Weights of a small image flow-matching model: arch dit, 24000 steps.
Rows from block 2 of a small image flow-matching model, named by matrix and row number. Rows with one number belong to one neuron. Each number is 128 + 32 x the weight over its row's rms, rounded and kept within 0 to 255. All counts start at 0.
After each neuron's rows are labels from the 100 images, of 14976 (inputs lightly noised), where the neuron reaches its highest value: "colour at peak" is the nearest of a few named colours to the mean colour under the peak. Only what is clearly more common there than usual is listed. The data: streak pictures of flow and ridge fields. In brackets: how many of the 100.
# fc1: MLP up (model.blocks.2.mlp.fc1.weight, 512x128), inputs 0-127
# fc2: MLP down (model.blocks.2.mlp.fc2.weight, 128x512, transposed), outputs 0-127

fc1.388 [158  74 147 121 159 125  86 150 133 148 136 107 120 117 157 144  93 141 126 133 139 170 126 126 137 215 133 170 192 153 127 107 109 150 155 136 189  65 129 156 150  95 128 125 131 155 209 120 114 136 176 126 156  77 126 152  59  74 117 128 160 161 196 146 171 110 141 182 201 141 137 125 135 101 190 137 120 140 152 172 113 126 100 156  53 162  94 111 151 171 132 169 162 145 141 123 151 163 184 160 107 124 111 138 198 150 152 106 137  96 135 128 133 128 135 128  82 178 140  99 169 117  95 165  78 124 173 140]
fc2.388 [119 132 115 153 119 167  48 181 139  99  90 113 115 108 143 173 109  95 170 146  76  54 182 124 161 116 124  53 155 123 106 128  85 114 144 128 140  70 167 112  91  75  74  51 121 111  64 132 141 108 106 114 103 168  68 166 166 113 110 133 165 124 173 134 158 111  93  92  92 119 115  86 124  84  65 167 161 128  83 150 121 110 151 145 145  95 108  97  93 112  92  90 134  95  86 121 144 174 136 141 122  69 145 148 130 138 149 156 130 150 122 201 158 140  84 127 159 148 147 117 124 150 146 116 141 121 174  99]
colour at peak: white (27)

fc1.194 [159 119 111 106 148 131 125 141 103  92 144 171 122 105 126  61  49 155 123 161  95 130 176 133 137 126 103 101 129 104 143 143 140 140  58 120 154 145 111 158  98 178 148 123 122 133 117 157 148 132  88 138 122 187  99 153  59 122 104 134 141 165 167 130  98 101  80 158  91 142 150 101 126 113 133 131 111 170 133 127 117 190 101 202  82 183  85 130 106 123 124 170 113 134 114  43 151 129 109 126 213 160  98 123 177  87 133  90 126 163 113 100 156 146  97 115 155 147 154 135  82 181 132 148 107  51 116  45]
fc2.194 [155 159 117 120  87  80 124 177 108  50 146 118 146 102  95 183 121  62 176 155 171  61 155 114 130  95 151 138 105 100  85 147 119 120  91  45 118 129 143 131 155  95 159 159 114 108 141 162 142 141 155 141 143 155 125 156  69 117 129 127 138 137 151 140 131 154 106 109 157 162 119 137 230  90  83 115  93 183  55 118 201 138 227 165 138 100 137 124  86 125  98  95  95 116 104 116 121 140 119 101 173 134 117 134 157 146 133 154 145 163  87 146 115 150 154 156 144 114 156  85 128 131 130 143 161 176 144 147]
colour at peak: white (34)

fc1.144 [155  68 133  57 132 161 110 156  67 126  93 124 165  74  81 195  81 112 124 130 201  89 118 120 103 139 128  77 130  78  96 151 180 103  94 125 118 116 132 110 174  75  66 146 131 102 109 176 122 177 122 171 157 144 167  78 149 150 125 130 157 120 137 121 162  37  97 147 113 145 100 111 149 161 149 200 121 147  99  95  95 149 214 136 110 119 104 149 165 113  76 125 135 139 109 163  93 109 130 149 144 138 104  98 174 142 145  85 176 101 125 130  94 112 136 118 154 154 134 132 157 151 115 150 148  87 100 115]
fc2.144 [117 122 124 120 109 111 104 158  97 155 118 115  88 129 185  95  72 158 144 166  98 174  80 114 102  80 125 156 145 154 102  87 156 127  60 135  71 147 149 120 152  42 114 111 127 138 116  80 151 135  79 154 112  93 106 143 177 147 126 107 141 142 219 120 105 214 142 176  99 152 109  86 132 117 223 110 143  94 138 124 134 140 148 141 116 131 153 104 137 156 179 121 115 127 135 133 171 115 125 120 110 126 165 123 107 164 182 124 128 188 152 117  72 127 127 158 117 154 141 141  72  52 119 132  61 163 154 136]
colour at peak: black (26)

fc1.288 [119  75 137 154  89 110 138 112 122 119  77 122 120 137 126  86  96  91  98 128  63 135 112  80  98 109 141 118 239  84 103 161  93 104 103 128 151 114 116 159 119 124 140  79 136 145 135 168 133 152 142 128 108 114 133 112  84 143 140 184 100 128  82 255 136 142 121 131 118 185 108 110 128  69 112 143 104  83 113 145 131 109 138 134 141 149 132 148 185 134  76 174 122  74 133 119 102 110 143 146 100  84 151  62  69 136 175 119 149 122  86  97 137  64 100 129 128 127 111 121 180  96 143 148 155 123  89 101]
fc2.288 [147 102 135 118 109 103 156  84 118  99  99 155 108 144 210  68  91 204 195 155 108 108 149  84 130  77 129 140 229 139 132 134 129 156 144  90 127 138 113 119 167 169 140 157 146 105 123  57 143  95  95 178 169 119 126 130 156 136 101  49 111 121 114 189 148 127 116 160 103 161 151 150 138  60 133 134 169 143  63 162 127 113 116 127 179 140 126 141 145 108 152 129 108 107 163 144 114  74 145 122 136 106 124 118 181 110 149 117 157 120  89 114 129 145 166  95 168  70 143 103  91 146  67 133 146  97 176  96]
colour at peak: white (97)

fc1.392 [101 108 127 129  88 178 118 185 146 138 154 143 107 144  96  99 131 137  70 166  56  86 135 150 137 164 115 121  86 131  78  94  93  70 123 124 148 131 120  85 179 123 129 138 133 122  75 123 184 145 205 124 125 122 137 135 136 198 105 124 130 128 143 149 127 112 152 129 132 120 163 131 139  29  90  81  72 181 139 116 108 159 140 125 165 142 128 161 121 116  53 164 127 102 216 122 127 148 151  92 155  75  93  77  59 113 143  92 136 131 146 159 139 120  87 140 182 119 147 164 147 113 126 164 114 177 141 106]
fc2.392 [124 145 158 106 108 130 117 142 165 107 127 129 176 127 106 156 164 139 122 166  52 108 130 130 129 119 107  76 119 134 141 170 115 114 138 112  57  84 150 226 115 101 103 139 130 119 164  73 157 104 134 135  84 120 108  91  49 197 195 112 166 121 100 147 129 166 140 131 171 185 112 143 111  24 157 126 132 153  99 109 167 124 100  83 138 109 108 142 121 156 127 112  97 121 165 122 118 111  95 112 149 111 142 140 191 125  91  82 121 162 103 103 137 198  76  93 121 170 120 117  78 158  77 130 147 156 154 126]
colour at peak: white (82)

fc1.449 [ 85 145 125 193  88 154 120  97 114 147 157 161 117 199 137 141 136 147 111 112  66 100 147 143 172 165 169 111 158 124 157 117 147  88 106 158 117 136  83 130  83 180 125  60 172 135  89 116 180 144 193 127  81 155 144 166 113 123 180 107 149 134 134 148 124 103  72  89  94 148 135 114 130 145 153 132  93 148 134 147 131 140 101 176 169 150 133 171 112  82 159 138 116 103  93  92 119 146 166  91 179 104 109 204 102 124 145 155 138 103 105 138 149  84 105  40 155  59  95 125  61 145 100 161 127 162 115 117]
fc2.449 [ 90 111 111 166 134  66 148 123 108 153 158 179 148 116 124 120 129 130 103 160 109 142 124 111  94  81 233 119 143 105 114 108 111  88 146 110 166 159  22 119 141 151 188 198  45 153 133 104 206 102  80 124 116 111 130  85 117 135 173 103 147 146 144 133 127 151 120 189 132 116 125 175 134  55 133 121 139 154 112  91 151 101  93 160 126 150 123 129 126 127 146 137 123  87 143 131 182 168 115 119 126 146 175 143 146 126 135 119 119  79 146 146 116 130 168 201 140  80  66 159 140 142 132 160 132  98 117 177]
colour at peak: white (67)

fc1.156 [146 132 178 116 140 152 172 206 194 124 121 174 126 119 129 177 106 127 109  91  67  61  89 140 173 123 151 129 113 135 178 126 153 104 120 163 158 138 111 163 133 149 153 123 163 149 112 165 110 157  94 154 147 104 140  91 118 156 176 105  94 135 160 152 138  94 142  67 100 182 119 164 136  88 165  58  43 148  18 118 125 163 178 136 136  98 141 160 120 130  90 135 164 188  58 114 120 126 125 106 187 104 123 169 186 127 139 121 126 155 122 110 123 128 145 115 149 164 122 122 111 150 115 127 114 140 140 165]
fc2.156 [129 127  70 147 128 117 178  79 184 174 144 115 146 106 183  98 167 119 141 182  77 147 109 126  99 125 135  97 136 116 113 123 175  98 120 127 138 139 109  70 131 156 123 123  82 126  99  69  97 118 128 157  53 109 139 122  53 168 116 164  92 109 147  96 141  98  89 139 128  92 165 127 133  85 144 156 179 107 156 134 130  91 102 132 106 192 136 124 138 136 135  81 139 155  97 128 118 139 127 138 167  91 119 139 149 101 157 153 100 118 145 130 116   0 140 117 128 165 115 121 127 119  97 127  82 141 119 159]
colour at peak: black (95)

fc1.179 [142  99 139  90 134 148 127 175 109  65 165  58 157  97 113 111  79 118  49  87 122  72 131 132 132  89 162  81  96 131 125  71 143  40 116  96 145 179  95 108 118 136 123 126 132  68 127 124 115 103 104 175  68 134 170 153 108 147 102 117  94 121 150 105 114 148 155 140 133 131  63 126 118  61 158 116  83 159 142 163 131 139 117 137 102 165  91 101  93  77 115 169 114  93 149 106 151 171 127 128 138 147 171 141 126 129 154 112 148  96  87 141 155 134  55 115 161 149 139 158 185 136 173 105 118 110  53  88]
fc2.179 [179 191 126 132 128 134 124 127 115 123 134  99 100  66 142  92  86 111 206 127 166 158 167 130 153 130 132 152 122 124 110 141 130 108  99 139 123 134 150 162 141 172 151 139 100 128  87 124 144 177 171 159  98 124 138 117 175 152 138 164  93 117 106 125 111 165 119 115  86 184  76 161 237 188 194 146 118 154  95 118 197 142 138 130 115 102  78 106 151 111 112 145  70  95 104 163 105 158 105 111 130 174 103  97 111 183 116 125 132  74  70 135 102 179 128 133 140 153 114 107 100 132  31 158 119 143 144  95]
colour at peak: white (29)

fc1.50 [172 118 102 141 121 123 138 175  71 145  82  76 116  48 147 146  66 120 100 131 195 150 130  95 121 177 105 134  90 141 133 104  88 134 104 134 116 174 150 137  83 128 154 158 156 130 165 115 142  89 119 248 133 151 128 162 151 122 130 132 167 126 163 140 127 103 119 138 120 148  35 123 141 134 188 121  72 181 140  86  86 111 173 115 133 113 150 100 133 160 142 195 100 106 147 107 120 157 150 169 166 106 121 126 167 102 180 142 107 164 122 130 148 128 162 135 149 154 213 148  77 128 131 159 137 112 142 136]
fc2.50 [149 150  89 154 161  93 149 119  89 186 132 101  85  81 111 140  86 166 130 135 153 114 121 164 133 119 111 126 100  99 169 101 116 122 122 148 140 130 127 113 163 183 130 130 125 169  63 114 100 139 153 232 124 116 156 140 148  97 118 115 159 151 146 125 199 135 171 118 148  62 131 130 129 133  89 125 190  88 132 193 116 148 115 129 171 161 109 106 125 117 107  20 130 133 149 206 144 170 133 134 138 109 137 131 128 161 179 136 177 182 118  98 115 128 191 100  89 120 208 138 135 156 117 138  69 146 138 114]
colour at peak: black (48)

fc1.56 [111 128 159 147  80 116 129  94 156  89 160 170  93 152 114 156 154  85 137 107 133 121 167 139 146 159 160  58 143 141 128  86 121 145 129 174 116 112 144 135 106 132 140  97 130 169 122  89  74 182 175  62  57 160  81 149  44 149 147  93 121  97 131 136 166 102 147 103 127 125 113 105 137 126  64 104 102 137 155 197 112 172  92 101 116 144 158 146 149  81  94 176 131 158 111 121 162 110 143 106 106 152  95 171 140 132 127 159 148 131  73 135 152 108 119   5 128  52 132 137  91 118 130 153 140 127 154 103]
fc2.56 [ 86 125 149 110 108 167 146 113 147 111 176  83 146 129  94 139 134 131 126 151 163 155  91 155 113 169  95 163 140 137 141 158  98  91 133  47  50 148 189 107 185 102 142  81 162 153 139 163 141  94 101 119 141  80  86 166 177 168 181 148 108 121 129 139  82 132 100 130  94 148  84 161 135 119 173 135 169 105 111  82 105 132 114  85 178 121 122 130 186 148 165  96 136  93 133 102  55  88 114 115 149 145 158 132 122 137 125 147  97  81 100 150 150 135 119 245 160  93 118 170 142 180 140 119 139 118 105 162]
colour at peak: white (27)

fc1.125 [ 75 153 147  92 122  78 103 141  76 129  86 166 120 192 163 150 106 160  40 110  51 123 119  64 119 125 158 109 148 118 162 102 164 108  95  76 161 109 116 104 114 128 109 108 150 121 121 179 144 112  82 131  74 110 144 149  55 138 105 122 152  96 117 147 120 110 100  94 102 146  98 111 133  55 118 127 120 127  79 116 114 107 109 140 143 144  71 129 130 124 165 105 107  79 108 129 125 143 117 107 147 103  68 136 166  77 115  75 168 137  64 106 148  69  95 103 114 121 128 101 114  99 131  96 141  37 101  84]
fc2.125 [152 145  76 118 176 122  84  98 110  79 148 109  87 205  72  92 134 136 186 141  80  75 135 122 131 117 175 163 184  41 107 117 246 144 148 118 132 110 108 137 155 109 149 119  91 114 101  36 126 170 147 133 158 158 104 204 167 134 138 166 120 163 167 131 138 108 114 137  93 136 169 114 164 104 168 137 163  99 147 112 142 163 133 114 148 110 131 116 130 107 128 182 148 130  83 134 122 154 123 119 136 111 134 135 135 131 133 119  85 128  53 125  91 178 134 115  92  88 141 141 139 104  83 152 122 133 121 145]
colour at peak: white (60)